{
  "model": "image inpainting model",
  "dataset": "abstract colour fields from 500 small random pattern networks",
  "train_examples": 101725,
  "image_size": 32,
  "crop_scale_min": 1,
  "horizontal_flip": false,
  "translate": 0.12,
  "task": "inpainting",
  "loss": "charbonnier",
  "arch": "edsr",
  "norm": "none",
  "activation": "silu",
  "depths": [8],
  "kernel_size": 3,
  "stem": "single",
  "widths": [96],
  "residual_scale": 0.1,
  "init": "kaiming_normal",
  "residual_init": "none",
  "optimizer": "muon",
  "muon_scale": "original",
  "lr": 0.012,
  "momentum": 0.95,
  "nesterov": true,
  "orthogonalizer": "newton_schulz_5",
  "adamw_lr_other_params": 0.002,
  "grad_clip": 5.0,
  "ema_decay": 0.999,
  "steps": 10900,
  "batch_size": 192,
  "epochs": 20.6,
  "lr_schedule": "wsd",
  "decay_fraction": 0.3,
  "final_lr_fraction": 0,
  "warmup_steps": 540,
  "weight_decay": 0.01,
  "adamw_weight_decay_other_params": 0.01
}
Rows from block 5, named by matrix and row number. Rows with one number belong to one channel. Each number is 128 + 24 x the weight over its row's rms, rounded and kept within 0 to 255. All counts start at 0. After the name is the row's rms in percent of the matrix's.
# convs0: first 3x3 conv (model.blocks.5.convs.0.weight, 96x96x3x3), inputs 72-83, a 3x3 kernel for each
# convs1: second 3x3 conv (model.blocks.5.convs.1.weight, 96x96x3x3, transposed), outputs 72-83, a 3x3 kernel for each
convs0.45 101 [118 145 162 133 160 134  92  97 118 121 131 116 109 141 127 110 140 125 106 134 141 115 134 149  97  92 119 136 160 156 138 156 151 108 135 133 105  98 122  99 108 128 104 119 127 121 114 127 102 113 148 127 122 131 101 151 120  89 108 100  71  87  93  99 103  86 127 128 117 135 132 135 110 123  91 111 114 101 113 119 116 146 153 151 147 134 113 113 124  88 145 116 121 143 137 131 162 152 148 109  86 104 133 122 115 139 139 158]
convs0.46 099 [128 110 110 110  91  90 108  98  91 132 131 130 154 143 135 115 125  83 119 132  96 108 115 113 130  83 112 135 145 119 155 141 122 137 145 137 111 115 107 128 145 153 113 110 117 112 126  96 113 122 124 126 124 133 100 124 120 118 113 115 145 140 131 111 133 134 113 144 141 132 162 136  98 117  85 183 216 146 184 160 146 134 121 138 151 152 142 122 114 119 102 143 118 118 146 128 122 155 120 128 122 143 112 120 123 136 107 117]
convs0.47 099 [107 124 115 122 143 110 109 133 129 126 110 143 112  99 129 164 151 145 137 122  94  99 140  90 137 158 112 113 109 150 147 149 141 154 121 133 145 134 140 118 106 126 130 130 135 125 149 167  97 107 139  80  98  98 124 111 120 120 122 100  73 121 120 147 139 106 132 129 122 156 141 144 132 112 102 103 126 125 103  91  91 144 142 154 122 132 134 120 133 113 141 150 172 128 137 129 123 107 132 108 136 131 122 180 189 121 129 126]
convs0.48 110 [114  80 116 170 113  91 128 162 149 192 147 102 159 131 123 168 121  61 140 125 115 161  97 104 152 125 120 153 143 124 103  97  99 127 128  81 109 109 109 137 102 113 153 129 115 153 119 112 151 129 118 113 123 123  87  83  94 103  98 110  92 128 141 146 159 128 132 135 137 120 112 116 108 129 120 128 146 131 133 154 113 104 122 132 115 141 147 136 153 133 125 139 133 138  78 123 162  95 122 101 116 123 130 123 120 136 141 153]
convs0.49 101 [175 139 101 122 130 135  94 126 113 147 151 142  95 121 114 154 149 105  86 127 105  85 166 113 108 130  82 152 156 157 117 155 128 105 158 118 119 111 125 136 111 121 144 104 108 147 134 117 153 131 146 156 108 103 120 118 104 103 153 125 129  99 144 120 111 128 107 100 127 106 115 121 104  87  56 101  90 111 121 114 142  97 139 105  86 113 102  89 123 123 137 121 158 150  90 134 144 117 119 156 135 143 133 113 133 143 138 161]
convs0.50 102 [121 133 116 136 130 154 102 101 116 144 178 124 118 154 116 128 148 122 187 126  90 157 116 114 172 123 114 102 117 116 131 137 121 102 112 131 128 164 123 106 135 106 123 116 129 134 135 124  89  88 136  99 125 129 109 117 123 119 113 108  83 110 102 130 119 124 143 136 132 151 137 146 125  88  93  71  79 117 136 113 161 125 123 146 101 136 156 114 131 120 113 116 153 119 108 156 128 119 150 112 134 119 120 128 108 133 138 131]
convs0.51 096 [115 111 122 115 106 124 126 132 128 109  98 155  82 118 166 187 195 248 100 141  98 139 128  93 137 138 105 120 111 115 107 130 135 129 148 121 149  98  78 151 105 143 110 125  95 128 149 123 127 148 118 146 150 153 123 134 131 112 150  98  97 102  98 154 143 124 106 107 106 138 127 109 132 133 114 161 112 118 176 116  99 114 149 151 148 137 146 110 103 107 119 152  97 116  81  93 143  74  76 173 124 145 114  86 104 107 143 153]
convs0.52 096 [156 123 142 127  89 120 132 110 127 129 142 182 107 130 168  97 125 160  93 153 128  86 155 130  84 115 168 142 121 123 132 132 155 118 137 171 111 117 108 123 138 107 113 140 141 160 180 168 109 140 122  97 107 113 146 139 138 123 131 151 109 129 139 130 149 147 119 132 128 145 140 164 113 185 123 108 122 122 100 117  79 147 120 113 140 111 127 120  93  95 125 132 116  99 110 106 116 120 132 143 134 116 131 113 133 125 122 126]
convs0.53 105 [138 113  83 134 138 101 100 170 101 162 128 119 144 120 115 105 107 105 129 127 144 124 143 144 109 119 154 149 121 170 114  88 143 127 135 103 123  99 103 139 104 119 157 141 132 120 159 117 102 140 137 135 139 144 173 127 120 164  98 144 140 112 169 111 112 145  99 134 173 131 154 193  98 136 179 105 130 128 137  95 146 126  82 126 124 108 111 119 122 116  94 114 102  72 109  97 105  90 116 185 119  90 142  90  95 162 118 135]
convs0.54 099 [ 72  92 124  81 104 127 171 149 130 136 118 131 128 114 144 122 116 117 116 112 118 129 102 119 142 124  95 140 120 130 146 126 112 100 110 115 115 125 152 121 105 131 153 152 139 132 136  96 145 143 109 156 174 118 102 154 115 111 103 133 142 135 188 174 172 151 181 128 112 183 128 148 173 146 131 147 151 106 151 130 119 124  51 163 142  91 175 121 129 173 113 128 103 122 133 101 120 126  89 117 116 155 138 125 150 111 107 104]
convs0.55 098 [184 163 160 120 100  82 107  99  99 175 132 125 166 135 120 137 119  96 148 134 175 127  84  78 141  97  77 142 155 129  93  90 104 114 130 173 141 149 139 130 128 104 110 142 119 119  99 152 137 116 154 139 146 178 115 106 103 113 110 127 109 136 148 103 102  98 137 165 176 133 168 175  86 182 153  93  94 122 147 109 181 124 148  98 114 138 109 128 137 118 159 110 119 120 130 119 135 120 116 145 135 102 128 119 105 123 118  88]
convs0.56 092 [169 174 156 102  93 127 112 124 103 126 119 122 139 159 179  84 128 130 111 122 134  49  80 151 111 133 121 105 126 116 112 124 109 143 119 117 136 109 109 105 111 110 140  96  74 134 138 126 118 110 158 119 124 110 126 143 132 115 166 116 118 162 125 159 117 102 143 112 135 137 112 108 174 180 106 107 115 122  88 126 168 158 153 112 133 149 107 154 152 138 138 105 132 128 114  98 141 115 130 119 146 129 114 130 152  82  98 126]
convs0.57 101 [103  79 106 133 113 131 112 142 145 159 157 129 134 136 125 201 194 162 100 124 101 120 136  76 129 137 136 137 129 101  96 103 101 143 173 136 127 114 128  98 104 134 127 129 146 140 119 164  93  87 130 152 123 143 129 135 127 129 114 106 112 122  80 135 119 150 123 116 142 137 138 159 110 137 111 101 117 125 121 130 132 108 114 117 125 135 131 145 181 148 120 132 127 102 142 117 135 149 122  81 146  99 114 161 135 115 159 134]
convs0.58 099 [132 126 133 122 112 141 114 105 114 145 132  95 157 170 141 140 155 149 159 131 146 154 134 163 122 154 114 135 127 128 158 107 167 140 105 138 136 144 131  75 110 154 113 100  93 111 122 129 139 153 107 141 132 105 134 136 145 143 139 131 123 161 139  88  86 131 108 137 161  87 107 115 120 139 142 114 118 134 143 128 123 106 109 117 127 122 123 136 123 132 149 125 143 144 135 125 175 128 106 128 125 143 159 109 131 159 140 159]
convs0.59 097 [101  82  84 141 128  83 134 133 168 101  82  67 149 148 122 173 196 176 117 154 145 120 137 143 131 128 128 142 136 140 150 140 148 149 145 166 142 117  93 140 128  95 152 137 133 106 120 155  97 109 112 111 109 113 141 120 129 121 155 108  73 105  50 168 179 216  70  94 138  72  84 113 118 142 172 110 137 104  93 119 118 145 154 134 108 119 115  96 124  83 121 158 134  75 110 149  94  91 127 103 135 150 127 140 130 110 139 158]
convs0.60 097 [134 154 250 141 112 123 117  99  84 145 142 129 115 100 128 101 104 115 127 132  98 168 160 145 159 124 135 100 105 108 131 142 109 107  91  94 139 150 165 126 119 132 156 141 123 134 169 115 107 138 125 119 143 122 103 119 123 102 130 155 101 105 120  89  99 133 112 121 119 131 163 160 138 131  98 154 143 139 150 164 108 125 107 149 144 131 123 121 105 107 123 136  96 132 104 133 122 117 140 126 115 174 100 143 135 119 134 115]
convs0.61 102 [ 78  72 119 155 132 109 143 153 149 185 194 178 160 169 144  77 104  88 153 100  87 165 124 132 141 118 137 102 115 109 111 129 134 159 167 140 114  65  81 119 118 115 120 117 133 117 113 162 128 123 134  98 131 140 129 142 146 113 125 100  86 126  85 141 119 141 144 122 138  99 105 112 124 113 115 101 108 121 144 147 145 120 125 143 123 150 146 135 117 120 128 131 144 156 141 121 109  96 109 138 136 124 131 131 139 166 145 126]
convs0.62 091 [ 86 144 112 147 142 127 134  99  86 149 158 138 135 139 121 139 159 122  82  80 141 132 121 149 111 141 133 131 127 149 116  93 111 154 160 139 111 106  95 110 123 131 166 135  99 140 130 115 118 150 104 118  98  97 138 140 126 123 109 153 121 128 130 103 122 105  88  86  94 117 120 111 142 178 168 134 121 102 131 111 111 103 136 120 123 109 102 105 117  96 130 129 145 135 129 133 148 146 151 118 142 134  95 115 147 170 130 145]
convs0.63 104 [189 129 135  97  61 167 138  84 144 143 157 155 124 138 144 119 155 138 122  88  86 111  90 122  59  85  88 117 125 123 137 143 124 179 170 125 145 156 181 138 134 150 107 120 138 120 114 146 160  99 128 159 135 134 150 126 134 148 177 123 118 146 113 110 115 111 126 124 108 121 138 127  98 125 133  97 126 115  65 108 112 160 134 147 145 136 149 116 105 108  37 161 134  75 143 130 123 150 137 139  93 108 148 102  72 148 136 114]
convs0.64 092 [134 130 165 123 103 125 151 126  99 123 131 129 126 144 128 127 157 129 137 153 110 132 179 103 102 126  52  90 103 116 118 120  80 107 110  93 170 127 142 113  79 102 102 136 123 143 102 124 174 110 110 143 130 147 136 147 155 116 114 129 166 150 110 131 118 117 131 108 106 110 106 105 166 126 148 145 122 116 147 138  74 135  85 121 132 123 101 132 137 125 140 121 148 147 144 180 154 119 168 115 111 140 171 151 159 145 115  94]
convs0.65 101 [ 76 135  94  78 194 172  71 138 154 117 106 142 139 112 148 137 111 132 112 121 112  99  85 113 118 124 103 128 151 124  95 145 111 126 160 124 116 135 104 140 151 150 136 129 135 144 118 165 126 123 162 117 135 140 127  98 142 125 127 162 142 124 161  94 147 120 111 136 126  94 122 124 108 152 147 114 127 178 121  85 145 109 124  99 135 148 116 135 162 137  78 131 136 123 115 120 113 105 105  86 130 131  86 129 105 112 142 143]
convs0.66 112 [116 141 161 109 123 156  97 139 105  79  98 125  85 121 146 121 155 175 146  97 108 157  77 104 145 116 144 105 120  89  89 127 122 136 150  90 125 145 142 137 125  98 144 104 130 175 100 106 154 124 117 142 111 109 132 113 124 148 138 131 148 110 106 194 176 132 137 127 113 144 155 117 151 126 122  97 129 114  93 110 139 119 122 141 111 117 147 137 126 143 115  92 120 102 108 157 136 142 162 153 156 153  71  89 120 141 165 166]
convs0.67 097 [153 142 110 125 160 112  48 137 108 140 110  93 143 117 132 158 150 186 140 156 133 106 127 107 135 114 137 150 104 133 124 142 137 141 144 152 112 116 136 140 130 141 122 153 132 144 155 172 168 110 127 124 106 136 106 128  78 113 147 137 110 119  92  86  93 135 111 116 133  98  96  93 100 118 119 127 177 139 116 136 143 150 125 147 122 114 110  94 123 128 139 155 143 138 136 119 138 121 121 120 125 144 128 132 158 176 169 162]
convs0.68 138 [150   5 143 159  40 134  96   0  93 180 130 163 124  87 118 162 141 153 127 122 119 138 124 133 111 126 130 108 121  92 111 132 113 130 141 109 125 139 136 142 133 118 121 118 113 127 133 127 137 140 128 132 159 139 104 136 124 123 121 134 129 144 120 155 125 155 133 107 144 134 129 151 126 114 119 122 119 113 123 125 125 132 118 136 152 157 143 122 134 124 122 152 128 133 181 169 139 143 127 122 147 138 119 121 122 135 133 120]
convs0.69 100 [163 182 183  99  85 107  75  76 104 122 106  96 128 148 146 132 163 148 127  85 166 108 101 177 129 120 169 131 125 110 132 126  97 114 140 117 124 119 126 114 112 122 108 122 126 143 133 137 151 151 140 121 127 162  82 114 160  88 123 138 128 142 129  94  93  92 122 112 108 151 143 126  81  79  75  98 158 137 170 167 158 163 160 144 134 146  93 139 134  99 122 124 127 145 147 121 141 137  87 133 121 142 129 128 129 144 172 158]
convs0.70 098 [127 132 134  90 147  79  80 101 131 147 146 150 106 114 100  97 104 112  90 108 107  79 117 123  65 110 106 100 121 142 104 144 154 105 148 125 179 166 110  83  99 122  86  77  92 134 126 144 194 159 130 131 163  87 116 153 142 143 144 113 131 134 109  85  89 152 113 100 142 135 141 146 155 151 103 156 132  98 167 166 139  93 103 106 128 140 147 116 136 127 115 183 130 140 162 140 145 140 141 145 102 111 145 133 130 135 137 119]
convs0.71 096 [128 150  82 156 144 112 139 131 125 102 128 119 110 113 137 144 109 153  79  98 117 135 153 116 133 175 132 126  95 119 121 112 134 132 121 138 157 156 138 131 141 105 116 119  89  72 143 104 140 176 140 117 167 152 104 145 110 107 144 113 145 130 129 124 116 154 142 118 139 148 118 130 120   3 121 109  37 109 140 142 158 129 116 138 132 124 146 151 119 140 112 121 139 116 108 131 108 122 122 149 124 146 156 118 114 160  96 132]
convs0.72 089 [134 114 142 155 140 158 141 136 142 158  93 115 126 106  89 149 170 145 162 114 124 167 116 139 145 113 126 156 131  89 148 120  83 173 123 118 138 126 171 139 128 143  98 114  82 137 146 183  99 124 153 130 123 121 124 124 155 183 136 133 127 117 130  75 130  91 139 171 132 124 136 148  55 119  81  54 114 112  95 102 117 117 145 100  71 122 111  98 105  85 142 129 136 101 107 113 124 131 111 135 139 118 131 133 113 114 160 148]
convs0.73 102 [121  91 126  89 131 127 133 127 146 166 184 170 116 178 161  61 109 122  97  97 125 140  89 127 177 147 170 149 145 118 119 104  92 132 129 133  62  94 139 107 151 171 109 130 139 151 112 124 143 120 123 125 122 114 108 158 139 116 140 127 115 101 117 160 122 131 145 130 162 136 140 164 201  95 147  84  85  92 107 120 141 146 140 119 146 151 147 151 129 140 143 142 169 142 128 149 128 103 150 122 144 146 143 135 134 141 130 112]
convs0.74 099 [ 76 122 134  83 124 123 109 125 135 105 179 129 115 146  93 124 160 123  97 148 151 100 119 150 110 153 137 112  91 100 126 148 114 107  95  97 159 127 165 155 132 133 112 112 135 109 125 117 149 134 130 135 113 131  85 104 136 107 137 175  99 132 180 228 158 144 203 136 120 155 111  90 199 133 140 184 121 135 177 109  98 151 125 103 130 108 101 131 115  97 128 110 106 128 102 144 132 104 131 157 125 153 125 119 122 139 114 129]
convs0.75 096 [ 79 109 112 116 124 113 101 128 103 110 111 124 119 142 159  99 105 147  99 118  84 131 139 149 133 133 101 138 116 109 118 102  91 120 114  98 148 137 140 158 159 151 106 137 131 138 124 105 149 123 134 141  81  97 119 109 125 132 130 116 136 135 151 127 148 144 118 128 136 105 148 126 137 160  92 117 150 121 163 121 123  95 116 121  90 106 125  87 101 120  93 116 125 112  77 128 124 140 144 120 129 148 125 124 112 116 140 145]
convs1.45 094 [ 98 112 144 111 126 121 129 125 116 140 132 193 136 111 146 101 126 132 108 125 142 122 116 117 131 139 132 150 158 165  99 134 117 103 104  77 133 141 130 137 135 143 135 129 132 101 164 118 137 132  89 133 124 105 195 189 116 156 132 109  96 101  83 122  80 128 133 105 129 146 145 173 138 144 117 146 142 126 118 137 153 117 120 120 115 136 122  96  75  62 137 145 139 142 151 137 135 160 165 150 158 195 147 139 170  95  97 119]
convs1.46 090 [157 139 144 126 139 130 124 128 125 146 146 121 127 119 108 167 141 124 185 135 164 147 102 121 141  82  99 124 150 130 112 122 125  97 106  98  56 123 113 107  89 116 136 128 146 135 142 135 140 124 162 134  96 122 154 132 112 118 140 134 121 143 168  95 125 129 113 136 133 124 136 115 172  66 117 117 100 129 125 137 117 114 128 126 122 122 124 104 133 120 122  93 120 132 116 125 128 141 141 149 119 115 124  98 104 138 142 145]
convs1.47 094 [147 139 146 128 134 138 139 141 130 128 131 156 148 153 164 143 136 130 134 130 135 113 146 165 119 155 146 128 102 103 120 103  99 134 172 150 100 124  99 123 128 130 104 105 108 141 143 135 139 155 150 112 135 147 144 128 130 161 162 132 198 170  90 118 142 173  90 134 171  84 138 178 127 119 116 135 130 140 103 144  98 135 145 143 140 143 121 150 140 137 131  99 109 135 106  88 116 115 132 142 121 113 153 122  90 200 171 138]
convs1.48 097 [127 149 137 123 146 131 117 143 139 164 144 112 149 126 136 109  90  67 161 143 128 106  96 104 147 145 117 149 111 130 155 113 124 145 130 149  89  84 128 131 140 176 147 129 159 133 140 149 111 141 149 116 161 127 116 150 142 127 160 153 152 167 155 146 120 114 135 108 139 130  81 122 148 135 157 142 106 145 163 118 125 115 105 107 124 125 115 191 166 131 137 132 134 147 138 119 118 133 120 141 120 129 118 112 135 122 110 119]
convs1.49 097 [111 145 180 113 105 135 115  93 132 164 163 172 118 141 148  42 110 148 201 116 151 199 120 140 186 143 138 156 153 136 136 105 111 117 133 127 134 117  91 126 161 136 142 143 152 196 112  95 178 132 119 144 107 120 124 127 144 128 107 134 164  97 137 183 120 104 158 129 107 125 110  85 124 102  85 142 172 157 113 165 144 124 155 135 138 149 154 173 136 155 123 124 125 105 140  97  98 139 107  98 119  79 107 157  99 110 154 100]
convs1.50 104 [136 145 138 113 105 121 145 113 131 136 140 137 128 114 137 110  86 124 114  93  75 192 154 112 161 109  82 127 118 138 136 120  96 126 137 143 129 139 146  74  89 140 112 110 165 144 143 161 126 126 150  91 123 124 142 137 129 127 156 144 105 165 171  99  82  92 119 106 113 135 116 129  69  92  92 160 170 127 122 156  88 145 150 163 134 152 160 114 122 137 103 133 131 117 141 116 117 137 116 155 128 122 120 136 144 142 155 142]
convs1.51 093 [149 134 159 132 144 150 124 156 138  95  98  90 119 165 167 172 185 210 141 127 101 165 136 118 141 113 115 117 106 127 123  97 142 120 125 137 118 120 128 136 114 118 171 145 125 108 121  90 150 125 128 139 114 126 146 133 147 129 126 145 113 127 144 117 109  79 122 158 136 132 138 103 154 135 115 130 112 118 118 116 130 146 158 128 122 135 137  82  77 101 142 184 130 147 170 158 153 117 131 109 123 112 133 173 140 130 123 104]
convs1.52 092 [111 142 130 124 152 141 120 124 109  83 149 187  99 131 144 105 138 157  92  98 186 119  93 175  83  58 148 105 129 135  99 135 146 122 124 118 150 150 149  93  69  76 155 151 179 131 153 131 112 135 133 104 101 105  71 145 134 103 156 143  88 134 134 107  61 125 125 101 100  97  99 106 171 112 111 164 104 117 118 101 131 148 174 120 106 157 105 123 156 117 116 145 163 112 146 159 133 137 154 115 117 105 145 137 120 143 132 137]
convs1.53 101 [117 135 123 141 154 147 142 151 132 117 132 118 103 127 115 113 172 118 131 131 131 133 146 139 135 129 117 140 137 116 109 118 110 127 129 111 145 114  97 186 163 120 165 149 105 105 105 145 111  98 125 112 147 141  78 121 146  90 137 130  95 136  90 113 156 208  80 163 172  83 120 134 180 101 149 120 114 151  80  95 142 143 141 120 152 131 127 166 126 149 137 138 160 165 122 152 151 128 150 104 117  93 152 139  96 156 135 120]
convs1.54 111 [125  93  86 145 143 143 134 158 135 153 127 108 155 134 130 164 172 169 133 162 116 154 152  98 146 158  72 160 145 119 152 141 117 162 150 111 125 149 119 142 150 140 134 151 150 114 106  88 119 104 101 120 126 108 132  90 145 132 132 142 119 149 117 194 155 123 187 155  95 127 101  78 139 107 128 134 140 156 134 110 154 110 102 131 130 122 138 143 146 129 128 128 146 154 148 175 149 112 167 127 137 105 114 141 114 115 143 102]
convs1.55 095 [135 153 174 143 145 136 110  88 117 138 125 114 159 120 102 141 112 118 142 158 149 129 140 107  72 132  71 119 138 157  95 134 120  95 109 116 172 128 136 136 125 171 149 120 123  86  96 156 121 140 138 146 145 128 119 136  86 150 133 111 146 129 113 117  90  84 148 112 122 158 154 145  31 155 134  94 170 193  58 132 112 125 152 111 147 104 113 130 129 130 142 113 112 151 107 106 126 132 122 155 114 116 135 106 122 147 114 108]
convs1.56 108 [142 145 128 115 127 109 141 116 115 130 107 133 107  95 118 116 101  76 101 140 187 133 160 193 122 163 196 121 145 122 120 140 133 128 117 148 196 137 101 116 135 153 162 166  98 130 138 152  93 113 162  95 114 144 149  71 155 131  93 147 125  95 124 130 121 106 135 144 115 108 111 100  78 109 148 121 126 123 111  91  96 141 142 122 124 117 106 131  90 111 126 117 122 124 119 112 108 137 117 129 129 152 122 117 156 140 117 130]
convs1.57 106 [ 96  93 119 138 104 119 138 124 161 143 106 120 124 114 116 159 127 105 158 133  83 177 162  99 163 163 109  71 138 135  85 174 157  81 137 165 127 144 180 126 118  98  99  76 113 121 126 132 127 121 178 137 152 149 137  97  96 155 129  96 164 162 156 124 113 115  86  93  95 103 139 105 129 143 140 124 115 109 139 133 105 100 110 122 102 136 118 160 171 178 154 136 143 119 119 145 129  99 103 100  84  96 114 108 135 139 144 169]
convs1.58 092 [126 154 128 101 140 118  96  99 123 101 111 130 110 124 143 131 134 140 117 128 135  91  95 110 104 108 108 121  97  88 132 108 107 134 110 105 124 113 131 114 131 149 135 122 140 165 127 123 131 118  93 124 132 138 100  96 117 135 140 115 108 111 118 174 146 172 126 151 152 102 154 133 113 165 154 126 147 146 139 162 137 104 135 113  80 149 128 143 161 146 133 112  98 145 113 132 132 136 129 104 121  69 120 131 110 131 135 126]
convs1.59 097 [ 88  93  81 139 117 105 135 142 149 139 104  59 161 111  58 226 189  97 141 119 123 108  86  94 130 141 120 131  99 119 117 108 114 120  99 100 118 114  82 162 131 104 157 135 129 126 145 136 128 153 141 152 138 131 203 151 151 139 112 146 115 102 107 126 168 253  91 107 157  77  86 127 151 116 121 133  81 118  85 123 111 164 147 143 148 140 143 122  75 132 124 148 126 121 164 159 105 136 147 144 142 166 130 114 132 151 124 158]
convs1.60 103 [144 147 166 128 119 114  72  96 124 122 151 118 114 139 137 146 147 139 111 108  95 145  75 100 161  83 111 118 137 134 146 142 125  96 125 150 153 159  91  53 115  83 123 130 124 105 136 107 118 103 144 129 102 138 133 141 153 140 143 171 145 135 146  89  89 148 108 115 139 128 120 183 142 109  81 133 139 112 157 141 119 162 129 109 142 146 113 158 139  79 103 172 121 116 134 121 144 129 130 154 122 153 107 111 143  87 125 101]
convs1.61 092 [103  94  95 129 119 115 132 141 140 124 135 153 116 132 118 106 106 118 132  96  86 174 100  97 163  94  99 101 119 132 124 124 134 121  96 110 114 137 133 129 140 129 169 199 147 138 140 141 158 141 130 144  91  89 144 176 157 130 148 169 104  99 140 117 108  89 100 124  97  95 136 118 132 143 129 134 122 119 126 103 134 126 132 123  93 104 112  91 107 119 129 127 150 130 132 140 110 113 117 150 130 144  97 101 124 128 144 140]
convs1.62 094 [121 144 105 132 139 127 137 122 132 135 106 136 156 113 154 155 109 111 109 103 159 102 127 156 120 158 212 145 128 120 138 141 111 154 140 135 140 125  98 123 132 143 159 161 150 134 165 174 130 152 127 135 128 126 104 116 126 108 121 136 127 145 105 159 117 135 139 113 155 109  92 129 136 192 124 137 169 142  86  97 132 127 139 125 117 127 136 137 144 172 115 104 114 129 155 112  96 127 112 102 115  90  96 149 126 119 138 116]
convs1.63 092 [130 150 176 104 164 141 120 130 105 128  90 131 137 115 156 131  94 105 182 155 166 217 155 130 196 167 121 131 121 152 115 130 138 126 136 153  96 149 138  94 101 111 119  91  87 115 133 111 109 134 147  79 137 106 145 116 154 128  91 113  95 125  84  96 120 128 144 117 144 141 143 165 137 176 155 168 154 126 140 121  68 119 137 125  83 103 101  80 124 100 131 102 106 120 107 147 122 109 154 107  63 133 171 112 127 150 145 127]
convs1.64 092 [116 118 111 107 131 112 115 131 147 113  96 119 146 122 138 140 115 149 170 106 119 194  96 122 198 113  94 140 153 128 154 139 145 124 160 156 196 176 179 174 176 147 122 127 107 153 160 139 140  95 106 101 146 128 159 126 117 126 137 135 113 123 132 131 141 135 157 156 148 179 141 151 243 181 136 141 105 140 122  99 129 149 119 149 143 131 123 143 140 109 112 128 118 113 130  79 125 131 101 120  97 103 115 117 107 120 176 134]
convs1.65 097 [103 115 147  96 104 143 130 119 158 149 156 158 121 157 118 107 128 144 116 119 124 153 143 189  95 106 166 147 123 145 139 119 152 113 144 121 116 107 131  89 100 126 128  93 114 114  99 133 114  94 156  98 110 126 136  96 110 126 115 110 119 126 122 172 141 192 161 125 115 144 110 112 164 166 107 117 130  73 149 129  56 125 104 108 134 142 137 174 160 161 117 153 136 139 140 131 148 148 130 124 129 159 139 130 141 118 105 154]
convs1.66 093 [160 128 120 134 118 133 113 108 100  73 124 119 107 145 144 130 172 157 133 119 124 142 130 105 126 148 107 100 106 107 130 107 118 135 114 140 143 142 150 142 122 135 131  96 104 165 140 100 141 128  89 136 120  86  77 115 104  96 130 139 109 129 187 207 160 116 154 129 111 119 123  70 130 110 174 116  83 151 164 135 198 121 104 130 139 151 155 122 148 141  82 111 115 107 128 145 155 152 164  97 111 108 140 133 145 122  90 111]
convs1.67 104 [152 121 157 128  96 102 130 130 137  81  97 100  92 100 126 112 111 112 103 143 133 116 119 112 146 107  95 122 127 140  94 123 119 119 129 122  66  87  76 120 116 146 110 141 147 133 153 108 139 135 108 123 107  76 148 135  91 125 111 118 132 112 142 137 177 154 146 149 138 116 120 122 119 125 123 115 102 114  99 137 108 113 118 121 167 140 112 113 124  99 123 123 121 111 130 107 126 119 129  75  69 115  86 119 133 104 151 169]
convs1.68 168 [135  56 122 137  75 142 143  83 141 127 132 111  83 103  77  97 111  84 129 109 113 140 134 110 155 129 108  56 119 125 101 126 138  75 130 146 129 133 151 115 108 103 106 112 112 122 133 121 144 160 135 118 133 117 128 123 109 139 134 134 125 116 119 126 135 153 113 115 137  83  83 109 146 134 143  82  75 116 118 111 153 127 120 123  97 113 113 118 124 130 139 141 131  94  86 119 135 103 128 122 149 104 136 177 134 103 144 113]
convs1.69 103 [142 152 168 150 172 169  88 123 124 135 117 142 119 126 122 154 162 139 147 164 129 136 144 131 147 154 135 133 136 135 139 142 136 149 157 129 117 129 120 117 126 136 107 125 137  88 106 136 117  87 131 133  99 144 108 107 111 119 143 133 153 152 113 137  92  89 171 150 133 127 158 141  72  89 133  85 127 139 106 157 105 169 140 143 135 154 107 120 133  97 158 126 120 157 143 126 118 108 113 103 108  87 128 176 128 153 190 147]
convs1.70 095 [154 142 136 147 152 157 126 133 101 145 126 139 165 144 156 126 157 166 142 117 153 155 143 142 172 172 135 109 136 138 105  94 133 141 135 142 141 151 177 120 118 144 144 134 136 140 105 109 140 107  94 124 118 133 139 110 110 162  91  73 174 134 118 130 123 132 105 142 151 102 131 120 116 146 141 121 129 154 120 147 124 121 111 113 118 114 125 124 129 125 125 148 152 129 105 131 143 118 144 130 154 137 137 161 139 138 144 121]
convs1.71 121 [136 153 126 139 140 131 134 122 114  84 130 134  97 121 128 130 143 160 113 106 136 105  95 129  79 152 128 137 123 141 163 148 154 151 118 143 144  96 134 193 118 156 145 102 119  73 108 126  95 116 140 128 149 148  79 123 143 113 126 153  98 134 195  98  90 118 101 107 126 158 110 162 140  76 150 116  78 182 159 111 147 156 128 142  85  91 121 111 123 125 143 151 144 113 140 118 109 154 115  94 110 117 128 151 142 114 115 122]
convs1.72 106 [114 122 134  95  85 105 132 128 118 137 137 112 128 115  88 143 148 102 138 124 119 102 125  98 122 147  82  91 119 107 122 100  97 140 130 116 147 122 138 121  93 108 127 123 111 114 141 135  78 115 121  93 100 124 117 140 145  94  96  82 113 136 121 156 125 128 119 100  91 130 121 100 128 123 127 114  74 145 149 100 147 136 131 143 128 155 151 101 132 103 140 110 153 141 148 160 119 113 139 128 100 121 149  97 124 158 119 110]
convs1.73 102 [138 134 133 147 131 136 134 132 130 128 139 175  85 105 124 100  95 135 107 146 138 125 172 145 115 158  98 165 131 146 164 120 118 140 111 120  71 119 134  96 100 127 150 162 192 154 121 111 120 135 119 113  98 102 135 143 141 124 122 131 104 123 128  85  92  92 138 127 100 141 127 109 154 163 142 118 162 127 169 160 141 112  99 107 101  87 117 119 133 115 109 108 106 130 138 112 142 141 150 103 119  94 115 111  92 142 127 135]
convs1.74 106 [122 136 105 121 114 117 124 116 122  83 125  97  87 102  88  80 128  97 123 120 135 121 138 138 109  96 103 136 142 117 123 119 128 133 148 139 118 135 145 118 103 119 142 130  98 136 147 128 146 129 119 128 134 130  81 106 115  97 107 149 144 122 122 137 115 143 124 110  99 137  86  73 172 118 131 176 104 115 152  86  76 152 112 134 139 104 110 151 135 136 107 115 130 113 110 138 136 125 139 119 110 112 122 115 113 125 104 102]
convs1.75 094 [127 124 119 136 126 152 118 112  94 110 161 183 127 157 164 123 145 129 131 103  92 141 116 114 155  85 123 150 139 155 150 148 129 139 121  96 116 126 150  96  69 103 148  91 129 157 159  95 144 158  74 151 151 122  95 122 137 132 138 131 114 180 153  56  62  48 125 139 127 137 148 120 125 116 125 151 115 124 140 143 147 133 140 171 111 132 160 144 155 181 117 140 131 127 156 159 111 133 115 113 123 138 144 141 151 120 104 115]